From a checkpoint of a small spectrogram autoencoder.
Model: log mel input, decoder widths [48, 96, 192, 192].
Training: muon at rate 0.007, batches of 128.
Data: trained on songs of 200 made-up bird species, synthesised, often over outdoor noise, 39062 training examples, 24.6 epochs.
Rows from block 8 of the encoder, named by matrix and row number. Rows with one number belong to one neuron. Each number is 128 + 32 x the weight over its row's rms, rounded and kept within 0 to 255. All counts start at 0. Numbers have three digits each. After the name is the row's rms in percent of the matrix's.
# fc1: MLP up (encoder.blocks.8.mlp.fc1.weight, 384x128), inputs 0-127
# fc2: MLP down (encoder.blocks.8.mlp.fc2.weight, 128x384, transposed), outputs 0-127
fc1.94 070:094152132167123087151153073147146108155103105102139130069178156123145095143155106126150052174144162139122189120118167142127164100115130091078107159089130115108137153160143085163193128175086109071173147101073109125137154081121117104140103161139115190084157113108140127075122133090144045110086130131159129129189183160148165085130113142159107097123122185164105102142166137124172039140111
fc1.95 092:121150103061100146091123070107184157098140199184056132145127079224126166146098130098108136132080162135082083135102115069132098098132159131145143180116158142126118146132181148145101136093128146132150055145104128117149097152133163107091146105053104115125110167091131138148190102146106132159082162111143108097073105172128142128077089096101154118151126118129142145162163110163111151062177
fc1.96 092:175108086162121112167130048102075130141171137157145107120105140135101153139133047098145162082132132143118083120114119130149076180114116140125092179082129082121137145099123130161147131129151104134249114181160157105132078117162076128143121158206166145149088111092161115117096112143152148145151147084109077139122165114156131142209151123130126130157069171123176070110146157153154117141084
fc1.97 061:129114111039154104101118169133072055151103119112137140119117130092142118165188100059111131166135143139119123119108150104148120166128127129128086105133078121142110138163059139159131149166129134046141104228108108101122072164114153182117129064182161125120143150146135149062153149127136155154076154149116067139172165127151145167175092118127121118167124179134173091126165148067130176125135
fc1.98 093:065189119164156115069136122129104158074127135095147164111136126103072154112155178157147085130122140101108066106163158109119113115115182109122152156107148151082153094111190178124130129131093186094162175141116107106076215104170135109155105151135212110119190129097156131153156170132112117116092076144174193132121210125136134115121128150128124123139132137059140046147134142107132136127110
fc1.99 112:089144138166194122126142152138139140151128095144123121060207131124030098125151075122119143076135142098140158060201143107115106148072121135108203180195136138140140130135077139192124122126134104107102107150161180123123177101174077144144109122162150143119170124082135071153086082135118140138134137121106083110115108123141098171105123136118120129087097073115142191122102090130169137181088
fc1.100 077:067073186088132153133116066178137191083185164159151098096143121144136122144079095082153187139056140133109117136145135135134103045099127165195126121125112130210130097166111161131130131094209145130122128074089122117090141163099109112156117077177120117110070101120139114128098129137097112109195111137080094119159105103123107147129158106134152163148129144181189123083123113138107147145140
fc1.101 054:075130174157153163165132147140143179128123146161073122138086095155120085078115159133116141122080176104095125126079140158113102143158170136052148109134177140146131118129125171190196093101153162132189082132158092126173142083119140163089106104068099131124147162126114143178134145156099115131175099169113167117059150128113125118111107090084116142110163104092137088103183149199070119196096
fc1.102 104:199108114189109139118134112119113142165136134162098084139102161147107116131119086112127161139106143162145114094158107142155100111153126171190102129069120119161124169117105123189068146116153118136175089132223136116119175065117063105097157090160123158166139117032158161019105185127147103114139154095117083150097139107149119163165106101126150130096103084093085136102149111136105136128105
fc1.104 078:086147102179137140084172092108155153140129107150130146120068125188108138131171111127046144089155124129114054155102140202075103155117131163126077140118107142125155117113110172150011140100080161155070108114165108105075142088121118149133140123147088101133107110128177154189066123116134106126124143123188126118050138128180064109119130084143157090121107161156111138136101116160140140113136
fc1.105 114:134131119145185089109119121104118150073143177166134204159099120131129121091084143136132112181076098123066085126150134060127105130140197145122120187138105174101136095118195169145154137115086206100108140086137090111106136131178112124185139157128225113145096092091148105166137087150148080176082116111161149129153195127135126091099116174126138118154140152077117125135154161168118149168127
fc1.108 153:117111111176131033124138119069138116109125111127170099143173117092087127143084081120135072111184201119121121109151144105121106141101156162127137154138123171149124150093152131097107140119123157138068179141120096103135089172180122142075114130137158155118165151122106116108116185136118041104110140105124088076161169083133179168151119123122213132033099119165132155110150172073127151141086
fc1.109 052:104126111189096156138162181092125135087127110084094133138174146122106161129178102113101091097155085147102180113178186117081089128115152194111117074129133161071127108138152217206115142184125145119183095107171089160179099140128166125100160098168077090108177094166119155113112141149117124111084152171112157070137087141145186114120115115116109104161124097161159119076116163104120139142111
fc1.111 082:108116149097184073113143077176062140143165129120153166092224157096044191117163119140200148114154143122117164135132115128124143086087120133126058101116133090124102128081150106094119118108116119164111168147077122136134158111142104161158126154205119102180109135126210099153165116133092098087135070120167097146162170140112117121114152093155100148166093108055134115124135091123137141110153
fc1.112 063:143143141119101144181126149139126111171164089129085105122133136135170102142125054113094127156170130130136182085191177072140126109124112116112093099110113120094150074175115068114159124169131140175149069163113198118086165101146184111104132113130161109098174104130163136128147104186111104101126130199112054148119178117125163168132140155184168122144127112142104026133149161124150138096064
fc1.113 105:094126154133105145133135102113106128067193155131176103130160150119083120130138103124171154089149153120177066139106086158076156132127102122248167146139134134134090111088152135054083134155139131094103132082075101145071159117102125087168135118104194156083091120122132181075123117142095161132118102105117124138119144054098166132164097127089174168156099153197118137115131163135130146069140
fc1.114 110:133166121170124112154108066103070113188138105096085072114079153132108130096144079089193104104107107124118153109222146128146101089150106088143130141098140102137145141142144091155145131071187136123144150174141125132119158118113100188113126102199173197137125127119106129102098179101125127104105131122076116152172122125131131203153140138143157119206108207131124095121174087055160121128140
fc1.115 077:123100134206082091109140099117135131187146143143145077172104154113153122141117130163105140148096148162125100175160122095107114186088176172173168039106136120089101098110096108066123140080146053105124108057148149142128146158130101174122150117111130141133109144116075197092143163111100089173213153078150133139111110087152180161191107107133096146099107122146105152155092109160122124117103
fc1.119 075:127093107107096140127144127142150130113193115133094155111079150132087060125127124169099159149103094142101138089089181101104108124126200128167100169127095104169122092173092201162107119127098137135213113132108127105153136122122154095055132114125051053172119124132110147133117131089100151097171155116178082161095105091120136140081119093124134123147116063147127115099131204144043156142093
fc1.120 094:141130108114168117115129150109141133041124106072156132093132086049067140107129158130147147158133132105114149089152118114130141074131123121098089208093109172111165101145164143154125147141113105046118168173146143129147115061189101095136116124204211129140153132106117122136154138097136117166073140099115150073184194075121115140143116148122097169172151157142151159135167119059157131105129
fc1.121 077:088161152167174116119112136178154160086110108103181147147172175099085150074110134158137108128138104109114086104084138154107136073141142082082115157134119172165152040122161170173135158099075149102150121092130093141083154109205122087091106128099160061149153163089165108204177122147148097090143120163132171131124156097108122096088121122160109123101160130110140067142116134162089159193136
fc1.122 260:124255140100152081109128125102113161144122128105119127127105113119070135151083096102120144114120119131151127140139124128126117122147117126121135131118112146126125140109140127098106124131162134119127119133122130116133132153131127118100129140140200137122178112181115123133132121112125113121113120140117116110024168107123122148134129209125173129215114118112118136125134116115140103146151
fc1.123 134:133135136132174096133129090144075162144092111112110100152153096135136059139124195152095094138096184107072156199163132114152130218129082128104109111188103115114148111076078114141091120139119135179180135165113157162145117149128130121113134109118139045130096153160148079144198138152093155118115117078132160129195114139158091150189104127141149136171088095120088134169071138104138109068161
fc1.124 048:167103114082160115112137144075135112083115135128119158171204083113097122152124154148125117197156068116126166074148120079135179119127113130149137153122050111085122073166149163139089100148198176057146121203136090139126134120223120150128128135150203137127149162128075121122122130091115154157065141157132161133173141153125145117072121135121085127110165157117128107131146083083124175119115
fc1.125 111:150122134115186100139135166134139128175128076116150108090143080161212113092106139128153107156176110140096157125094140082155215141132094128099151129108107035189123128133143108106120137103108081138105145173108152098151077145134107146108115173153122118199145107106175145159097101118131129144174137144076092126062113121141161118176147170121168113044161083113114104114169133197121098137066
fc2.94 074:129122166109112086128112222136144156086139124119106154190125100089147163144142147143129145147193079141142132112130146183146028119140140110176126092106146138103155105155117106109128177123184121185179071058104153104158130132137098117149153074090141091153185130116111089108066110119116127107142134169075177134110161144118128150147120155135118169121044176167109089132134185129064122110140
fc2.95 101:169137147080128092105157151115077133126158167106088102141093072229127120167110125109132127140066119130114123117106141143138170116110089147155099118140132117149186088134106126156144081140129085121104170142185091089137116159116156130077131062091106134047107099149125119107148137164137095119120158128116071136222153097092109109122078127188198100123123131138060127117119160162201138177149
fc2.96 087:121111084126113121176115161169155120188178138092153125150131132135160161048175142138128106155153146139182066109124139114188123129126094114155114099158139134166093098057100112083109166113172146140176119111156169161147163139112077115148101109118126149142047107088139135203172114157137123113136238123125113120143083145133108072144128163180103101146100096129068121124090110181130186133118
fc2.97 064:082079115077137108147137055148158214174066157162184117109147150107178160127117108125205161133107109132153111074165109109130187089151122150124139126148120158137144118162139147097131149188057184149175075100168113100145119119211154142125156125127087125168095123120155109203122088144126083086145162115148123127091110117107113076125113119121117168195103134109117158154101135137117091096098
fc2.98 092:179104126145088143112095124076189108199119108138163140144133124050182092153122081112073122160176149101103108108154135106118072133132135105082105085082132122114105125100139131126112123091118055109171121096141190089146097116091139144162169133095104093128214137110112111116174131131127115134112028087159131116117133125148113183083123101124135141089036100127084172126113146121174089143126
fc2.99 108:113133104122078147102137094128108061131151156166116085072147162093167114158155184141149137134130120130092101035060113127127073169095136127131134131132113107116113125153117139090112111129107090117088123111114145104107116082106119072104078137139178128115131149073116135071133086132156126107105182128114136047142103131128148042161182148086124125087089131127177122152134192162095021154113
fc2.100 083:111101122159180112147155161135113082155142131070115106156138110212122138176142124124101078123095167156134126108089164134106152209133132135092123142120154081110120088159123141119147101156163081163121096129104062135092134141182131113141115164103122154086048118140117101065144152116108127116118144089095092136030149044135117132124107155130143113136255123129097155132119088122124145116144
fc2.101 057:137179125123076160086076070175094087127152126059099113159117128177156099141119159050181103108130169136166118107089131147134118123112151081168149096115102075123072149107095141138150101149140156102170133103182110069095092134167140091051124134088164139164145136142137161101180145161107091124117079126128098136190144149118129199121136165159147091090133115144163110166082189136115174168124
fc2.102 093:128160148122141153114116110138088058085163096106108122146171112149107098105111146196122096107147161147078135097186130114074229153106094134106141146098131128140110112067117100091146132148158124134119060167150124130133154120187132100055125129097148150146090154110154148201158165131118134105167224134098107150136109118133121056133137169145156152103116059132182092104135142144156186179116
fc2.104 087:133142153090132120122122130125098144123170163114169134103121114175174135067120143122182091112231108089114126203074136123089120110152123119147101161111121112118114140130112223154167093093137070146078150084134099128152073107136137133171149140119143099041108131102137105198198092116121126187121129146141094107188178107167130114098131161110173144109102106138117112144172052123144131120164
fc2.105 109:159152173162127094119080149128118133190140115164163134202080104118131110171141089063090106123069131130120135159093140173176134219111115153097108143119147138157116086106131155177142143118155062105137184101156154151129123161118120125209124135077093144148120117095112165042192115175100135140130057123073127120154127125095161152085127126140121142121067134142070119112098156089139125128170
fc2.108 170:116219101134126056134120133116101144182103107119143137135155088077106123119174138127152157101210132135133129119113119118089101110057083209115131114140119126108144113043115116127121125124125115119120121117127142130079149131074109148125130138125067096093161149114160135130123097114104131123157143115105154114097175108106116007118128042152190149171039125158113131113167116120142079161111
fc2.109 055:134129131074097160117133061149154143180087175088138192133136169154187120120115197099165171155168144085142124178109114107062098074125157132096155122107128080080112116104166239124150113092171159157083103099083184063120110151132177124095109121130155148101128134138120166103129074151108105100112108115129164167130117108144083112165126165124136154162099101102144146153132097102149105187120
fc2.111 086:078079095121130092137155194112160111165159138128142108112122152087197100160128110150071158093096077129071148068161142129108132172136168127158141107159150101140132115086155175102083095134096054088168140150132162144101108078063091138178088151121129128116089082076099154054111121081119155132116147114119091059112129145124073137073133170160090148141106113098169127121118157108146071142114
fc2.112 066:127134135099180160134156092081142142126131107103141126094141113148121142158159150146114172077145158142163130139077091127124165127134127091123117119118108124080123091145118068164174185063129076133195092131130138173130151143165170128084153165148084136115160142163099092118082151140148122143110182074116187081163080112122107070124113089121201119193202151129101165137141154195051104160108
fc2.113 101:121065148157141123132121216125149137167200091108148103190133088185119127134194100112117105133181131156127106140188161138053182123117127199070134162106122112116152112082123143155141133110146062124126114171140117117115154130135106107183129140130135158125180122121128121103098171112153163146113118148121087156115130132123125156073136136111125115169085151129041160149179039108193170129149
fc2.114 109:129023120103080101093120129088217108041113147089141071064124071101091083138162114169091165138102178094124118074141123126125122099103108096101126121123168121152119094145125107107107138117145138143169105178134075109110154116175143123134135152133126135122090112130127117177115094110133128097133212091113127117026121132117104040123112102107171142072107142131103121148107124121102139131104
fc2.115 076:090160117156177111133155147149116094038130064076157189089121093150106136099159224191130124140129146104156181169110149147110158119108159147110160175114085143095138116077121098155122114160154168157095159135166133152138138129136082091097116182145185148188141113092136118144099093134140129141136124133100102189105103145162112129099134187131101173177093146139135136119195059164109178141143
fc2.119 076:171151143134129125123141056231126155174183133116095177122117159153151096062082154060120109124082141080158146105183126138066101139134132106151096114133115161087141117143087152141152102151128137124141141133184127076136122162170183126083113140134162132146126112125114175115180158155115120153095175117112100130152097176094181119122088184102169102215175118111119128134141130098145203164139
fc2.120 100:131042133107063147074099111078133095217110077152112103099120123015122083100168065073135157107123119153111142052142139119112064120098155153057147143115173103183122133175188120122106129127127121112143149123080148118113136107057140121148125106115137143095097146127136092160123106140140117084112126126134136149077111117074133103116127114148084120118089133120156140126076150107098068151124
fc2.121 085:132171100137054118090175108143117095189166126171120197152143181094168091175120148037144074147166125106133108093126159142122093120131147099126144153133115181119106102102121170124110151112165057104111164133169103151093104126029178114117089095129158139181179152146128106082161127108137130133092060091091151116145115162110126190163119161111113124103070109099124128119147136145140129161173
fc2.122 274:142000120131111075133119116124216114137137145132131111133122124106141148136127122137117118142157116137122108120104124138118153115156115143126126130123106135122118150124151155118128135140104139132122163119117133124121118143128105144128138122120150139127193138125118122125135123133128133143130144132130147127255139123125156099133119140116217140014094129128153141142152113129130130139087
fc2.123 119:148128131113070101111114136090192065123093159155137134128098096091156121049078142146105131162096111135139121126113094097181136037087138110170111119117149071134096163051136113089127116111158169125118120106088140124134158129138151154157119116129159135110056142112167134139105108100132137104138096183123106133115135152125167000121142164104164103083093182109115112119185131090184111116114
fc2.124 054:131137125107078128106134102064083167174126109125154145121111123082152107145186086121078180149114120110107108103199106136106147146121103156047154125074159103215086045148148091137128106123144047138130135079126148109139123118105194110128087104154125112081108130087172109126132067118131143092089074090158153081120080108114105106167141124132074109140143130133148149100105191147150071113119
fc2.125 112:111224109111111123127125125104087107119209116115132140073117114082097130166142152180111120098202125125150160103105132090123132142115149166216152148158110121153117156077146154157144167119113141123170122144153100187133138161046096111145130121162098089126185119147140131107148156091089144068152173163138160036172131121125118193123149131145158136150133127131163114108106205153069131096153